From a checkpoint of a small image-text matching model: encoder widths [64, 128, 256].
Rows from block 2 of the image encoder of a small image-text matching model, named by matrix and row number. Rows with one number belong to one neuron. Each number is 128 + 32 x the weight over its row's rms, rounded and kept within 0 to 255. All counts start at 0. Numbers have three digits each.
After each neuron's rows are labels from the 100 images, of 14848, where the neuron reaches its largest size: "patch colour" is the nearest of a few named colours to the mean colour under the peak. Only what is clearly more common there than usual is listed. The data: drawn branching plants.
# gate: MLP gate (encoder.blocks.2.mlp.gate.weight, 384x128), inputs 0-127
# fc1: MLP up (encoder.blocks.2.mlp.fc1.weight, 384x128), inputs 0-127
# fc2: MLP down (encoder.blocks.2.mlp.fc2.weight, 128x384, transposed), outputs 0-127

gate.257:118120162129114155113055171143091117122124099170134082137020143136126142157104133091147144094138102087169102175154113155089085164099153141169144191145105082171143159143189150175123222152124094124113165125119114105073131182190101123103116130113104084162126095091114071111131101131132142129167078085119150119117103101170152109139088149131136126132129125071120161066206113101124146109118
fc1.257:129132173140132092157154125116209141054157123129134122078129132129100113093057122165094128108146090122147176152156194165111092152155178160123131122139158102149151164085103138119137121160140133126080148129205068145128158168081128112137222137123161173106171128118058082085094118097137180101132126129126137103186150155117128099093137129112115182127086090150124152148049099083094133155155
fc2.257:079150102124166181180120113130166150203157107230206158098121135102162150139128144135131113104134104059129121166129137158078089091130099184098106098161131139137133193140128126128141153130138160065174116171132136132113086139155183140185076122147042109104146121110152099116139140136141149112159138089119110055138143136150083158166117128142140037154081129135150137178112151135112142122111
patch colour: pink

gate.261:121115153116139137147043125105116121166111152167170149118117143114127152098051147134114146169137060085144105110122111109161137140083079118139121106077121158092093137126099111097107106153083071156129120119131104144158099117125134125148103188238063016156144123146119123097105124104142099145153099099120071123154101117114071091117154135122178153121112133096138123072091164134031131112143
fc1.261:117132099123169127104134079126144117135093125082108147087100036117120123069113136127097194147186091143155079158159110125150140075149136085171147089144130063122142123171123143165137115095131038095083114130125060158157138167129175087163069168115134098145146146148114032111117132144136113127076111127138090130191073116109123141147150088118132100157137180164078152158111104157124172109130
fc2.261:120110154124134065135120105071105141138119182173124142145186104144129111142088121113107101087164163139184125116080180148136103118118202150108128150158145115091186071107120140122138129102175145153138125158073082163131094101089106076145100156153133128190079033139114132056060094147098116053130108135149130115143141130114162121128126102159162129126119156158068193122162128154132070166162
patch colour: brown

gate.238:174129128114147127167074149115140134118111131092201132152184144143082158118113108173077108129131146106111130116160102021102167087140062087139140150106153098124081133146133132085100074244149105185128142135139123117126096121116138159148144138103127146088095142154211120191139112112126141154144150086135157147114082144095153054121108148125118082159165165069086106103103150157124130100134
fc1.238:104127125086056164105128091136116065105150084153068137114151151111150110159123140073171196150146126159139142170158126145115119151116128157119115085163129144143190143124114117149136170045125140084159143144098123183115138126158097080148100141124164085169161092118068113104102102128094142106137143205073102091121170094141146133084133101134119161165067098204185114122121100118149052165096
fc2.238:140092131153142122122145179118052089098124187087095156113157047097146108112118110171143164140129143134149108187120136131122118087107051121119134106101148170114127121169089095180117136141117111103143153140173141143154115162124094176190163122115134131146136191073113159198125186125100099118152143095135178126155164118110147039058108085130172086129139150102167139112122085158205132140092
patch colour: grey

gate.307:130131152130114119140132084134163144156147173136149110094153163145131096128100141104112117106116116119151116170106091140131145145135131154136169206091125143145087199104096129218182112120046115110132160202107114107162142153090112119089124170199080146117058111113147095145083182100113188076153101117140152095084073186165132067117096118111104098166141074154116119156119142179154090120104
fc1.307:161090087123080173138108106078119114149192151095103122079143095087222128141118116111093109045144140110130123141133194108139174155106159062096095133167157122116095102143170117136057097156176171132121084104095159132102160090105169064094110142135106125118212131156179155154138126117113085153146131148099130073135123120186128111150133080126160102126127118163061070126121102143136124121128
fc2.307:112101164104192152078137103136135068153088108123112152112097132203110168137117147111113091139184156134184133149084154124137203106165201107107116137142114123131120118179121211106121118093125087125158128135110157110103180146131170048118108124137108075113185123153075101131101133078147110123119095147148118133162054100085080091102122101073081104154133150159183098160081114124167152118143
patch colour: grey

gate.52:144134097138092149170083124139116140119121196119153137104092102086189200104087182129106122085133139175156141123153135148112113173130150141123218166048087156192121113153128182102116084129120073187148148128118100135184078145144127134191136168126072077151141147165100079138153129105155125133146176170093090155126087165108162061124115149128095114142165137127115094152118128150107114170085
fc1.52:191098104114088164138149099188077141125131164111128123103119094122157205092068142097107201092112091138217132127124121197117140096099124135179165146113104093147107089122126203064076083101107124134138153119109122165146117209126112132160116190153112107168126121167152109090148082128145109115146139152112129126154077081088151071151082129149106155111151177112115090156132130117131145097089
fc2.52:164172150116102142172126121129113130177113171101129155134177115150075115129189140021087113099116175107165186151125129110046134143115179120145062147133090129176159098118104177122134202143169150141169112132107132121125086081133137175104114088140130127150132081152065161145121117128127127112146055186178072110180150141084107143147141106156115099106176118175123165140095093126128105128109
patch colour: brown

gate.239:191090175106130088144129088154113158121114078120118145117159081121107167116039079098171170142168184112132078148094136148136153099158103211109101166120132126060113116112130103114097149138112154164128068146133129125144083119081150125126160130140120129132099073148135149123062112127109122133150114155171069119094147113158064123145121116124140122061164122117153174112114148062167113123238
fc1.239:122119165089143130070112136113181125107183114126092083148079102122161127147125145088144105049204138151141130109110116118153109220088110130122119136132105123102229119107105118144107081115135128213097102156152111071162176151112151124133141163149077115149105090132173092183121105110096153133122173070151154164121095155152087193130144162126079148125134155197158116116113122106100087107138
fc2.239:130072115137081170098171171087121105061072121120110146135152154126085175199144095095050132163130144154141149090126140063164204066100131118140164109110068135071119145155128118131183091114128036169117121124114155159137100131177117078107142110104140106117125124142139094084129127089093139129139177078155140111117127174180100126140117107161126113160090145161084112064106164162146129144134
patch colour: brown

gate.298:140125106110124112112131147164166141086115091106097072090075078152194116105058139113148136204104115066150132073075155110137121120088098161114132106132148101132131062113083145155099150191111145117140115162104141177143150126128181104151141155140111129107160153142153172059095116171136039121171145135142155162114128166063137133071149119105130165148139099091162085117068091127134101182090
fc1.298:103106096088102114088126121164143184132108137106148174072090126129171167142135024109151095134076113118130109086188161118177102148211086166110094101111046175156076130133114146114129182175154097066111123150111124103143149146143141142152114164163130111096153155162167149092119085126144103085102162132139157098134151174127179139097137162057124134087142114072110129089107143148108095109161
fc2.298:146153173110151150075071141055135132127076157083119140110160139162122075090134171096145088158129117160140085114068105156118108207113120105098143142139076152096134098170065131130102087121101126060107178101171128099153134154168129096072094144164122151202111122165159083126101118108075086136090154183081112131180098100142186151098115187119131091110138109111084141130135142161119128139094
patch colour: grey

gate.243:149155203091208081118162135144117158119108114155177093181121144112076131107108160125136161113069089131102148094112172134105180192127145160086112133069146110123119133131116162071136148148096135156082123103083168142091073106151143144135117112130126094152135104106130139077158131176147170130097106089098155136182095062142179094121101135079196044147113118111136198110107133132152111173109
fc1.243:089127157125134092185118089213176144115165138140144103123126096133099126081107134123134125112109144093110149150103170118160159134156100177106103149175144145095056237134153104135124176122090148159160126123090099157130114141104101080105061094124180159151145135131164155107129167157139101144096158140168135185174105050084133050092115130080131122126106080130130106149093096160099100190131
fc2.243:096121156180184162181128173071124195143212082160111127114142141154146101116123175163151162132138068171073126120126114069091119173165110165080142128147094130096089110137133121150147093130118124110111185152135098126111149127175230175174165142104140121161105126110140154100234140141132109157093148152105189088109152179150133117089137115099110159152113151130135128121116163097149114120100
patch colour: grey

gate.19:182090191127123131135114167114170152111136057185147175120157100101214122117096094144087142068125115173162161146177085165198117108083127149060107110153079124102152145137117129157105142194129191173136142165143118036126186165108125142149130105112103097148092104134112130147144099091144175046111127153112144140101106143103104130155130136125147147087121153103120143121126109074117092132088
fc1.19:137103152166144117082118130105129158085142158154077124156130109099163120145129132146140079108164186149173159167113164177211121070140131144114172122113067131116107148199102103078138150143104140138102127098221117120071192112119139088161098108100086105121140145138119131151134065104120186121139134166081133143129126118106126121149183132130156168029161094123052082120099120097084131121150
fc2.19:107108109130150124116113213122092107086141193125146106202143138143194109153207138161128164153146151117087142127073128106160086064157144100118131114074136159119103128186115103162082159133132180138115127151164150149151128170102084103112155134113113143159134142160061086124166168063130114057103153138158129138127158144122124138191096149171134111135142145138054187155175135150073102129089
patch colour: grey

gate.45:095150148131118124131156130169131101156108140133153126171157131114146159130101136144157111159048108077138139072161140160098116158127165163074137146116158141147106097180165155161061105120129110138155093141149134111097139109142141155087119150128136192069097149090157159181209189099059189118153100185140104166115112171130138125058096172112104117116152175142097109118056207133154114085136
fc1.45:176105178152162121169147158074102193097185106126107104141070106153124092134113181076144128104180135127103119146126138097122090111200124106127121070104089104161134094114111173143148108157078119134128103099087093150097128154107171176144137151171128161132068122108205089130110053135122110157100099146119178106052174164073087181127161149164179150127132114109151113110120107139141074147142
fc2.45:070065163148132029113130139156104075108095157079150155112142120129135098057103124129213158123146073098172109141165118140101118117159126169163131146114123075114123097109132114090133118109127121154104125176090112075083099152138139056060140172176196146129155124108083166117100089167091120145162154157135166131108113091088127139167084142088143154102111092115162107094099129116166141071114
patch colour: grey

gate.270:123198200162051172105093176114143190114107101093142124097076154131155155140142169163094113156184131102083111093117132132087130185150103123139134104103092142125079130129152121121097119105138099177084203132134172156090059121138150117193143130068130132137130146152174142106124163143081147149095111130160102127166130028104130100167103074121085153105132136141157152097106122190115129146132
fc1.270:109136107152197077083160106126090094171114093047120131089137136093110153095145097118121130174072149144138222139132139134114094063098136116147125102155123082081125099135138180143164110217144171175124115181094096117159133125083124169090156113066095166096115064129060132116177111119112130152093144070146157119142141151166177134146134136135179104105136134127103102103112151080141132095127
fc2.270:081134127116148089110121138137169138072121149133049142162079109124087135068124141105125074123142120179122107099059178123136160120141163105111117151124155099140171143106100051148163188172104158098112087176130159089156152097160128133170146143149151147087140184150166097131126088120123196167118143120117103111099111173091060081136169126118098117152126116126103160168111017128116112185112
patch colour: pink

gate.188:154099145147131143099163161110166126203171103111139121086071151133084174156132255122144129205173139109135158167115089139071084096098161143090114116166064107157134158116096127111143103141154103126096128153182092152078202137136132125125119117114105107173121154153194127160133120147090134135144155130159153105115114091096115118099064134158159170155162116135130111105090176091142107186148
fc1.188:137161106146108078161139106150129148038105154138118109143176119092136125115139067150123109055109108132114042049111128119151168106143103134143158126095154159127130118113144167156108156102146205153139161135130147110131050128126197122174160163079171151134142100130139147126124120108088187075120140109112069112150156145212128111142183136114157144105108141087138174139176100134133147048099
fc2.188:123115075143157105125108172131170150158094110132042144185178164135129120105085061157088162078181137109099154138118140155086123084166131101191147174123065123119165107089093130114126167112155133156132138102072186154145156124164081150091158085080096154122157150136159089137101114114171135098151081111072146203089183109102144145106087087080139129124130143099154123127135155153106186115104
patch colour: brown

gate.123:133141152110142124110141100148140101117129085127080100159143127117096141135152124125042123063113137055159138096119065112107118136177131144154077166189214141177178127147172119074134029125106104073146084123150162113139138139150150205133129101132135155173109046182133147141061124117133162064112106150136135156138103133103161168080087095095131096124136141147129119111140109129144112094120
fc1.123:188155118116096083139150119112079125108123174123129127096108056159104139130103148130178145150122132182084177147092184136152128206129161148207135063175098065072127120108100122184159172136181158139108132139131126134072088119103116162116097135137113157099143195077120147129133139110116122168135120123127136181104094143154152044169124127119096171156132160149181145116105117131089189171155
fc2.123:169144098092049148098158084107106142094130091203127123134098088112155062082112134146132134098118133131130079138073158136163126121114137105208206086117089179098153107135123171048105119131148193112118106092156124129078076124148170156120227146098176105147142170124176155099148116136145142134136128132133161141105120163086157188108156109122137092134181135145126092131104115141122095127169
patch colour: pink; white

gate.170:120116055117147162134134083162139198091081142167152121123156104096111096151170112156122154118164094112105170133140119093108182134103167134122091126082107158109112096169161107082051157101138138176133136112121110103163163135136131081166093069118174081110189139104114160124193153129083161149136069112157145107085165163140097095155127115112132149089120194168150114115166120146147060041106
fc1.170:097154131076102123205128116134150138140156102076171093131172112144159144173122126108034124116118149130128132108091154126123143114197154190106116060072111125108107121123110126089103047134197150110137111114104136106136116146110201181165123121123164115143144149135140086110135166185100125214127123118171098082136210161135151103107151095136093151121122060112079125152118140155125150087095
fc2.170:166178118135186143130132151111130099152129125121101086125116117125147129168147146133074146124095108155115155174172105124085114210176142216125123136146046150124190136081132102147099119138122164143109094161131103135119095138083113142132152135082112155055140116154118121196111055141191146135219156094154134109060118134182122163147138125191195119130124124164135139156094120152133177145143
patch colour: pink

gate.22:076152117133150121136058121143169094144080103079109162139128112126119140118140139101189180075103111126076108152097137122105161118137103124141133144149084074108135129158171131171135190156131093113137176133136116107148081143182100031109123113171128143163126057124164124106150176136083127143090142118078111144061138187087110154179156139161198136104113125091148153105177126109163202177116
fc1.22:154130151109135172103108138132091168201163146155150142152142161118123129156111137148118097140120131134185153116168122112073120176141143083122145139051149137120144170115139082032079141115172133182094114177135096123125147141156146221110118122112096121157126140131120092118125088143169074082096120131190138058163090064185194140100164139104104113147110133146103113099170157100105103086185
fc2.22:126082137115126132099141071088097120093116112090107150091059119180178124131156133190148155173161107112135143103139125089128125129103157128192152166125101146118084103095142045106148094172107128172166154141097086108128160045165094159103131121142154129079150107128144168178124112082111080161131112125097102181148120177189176129098124066101106136114153070136170110156204087149135124149098
patch colour: pink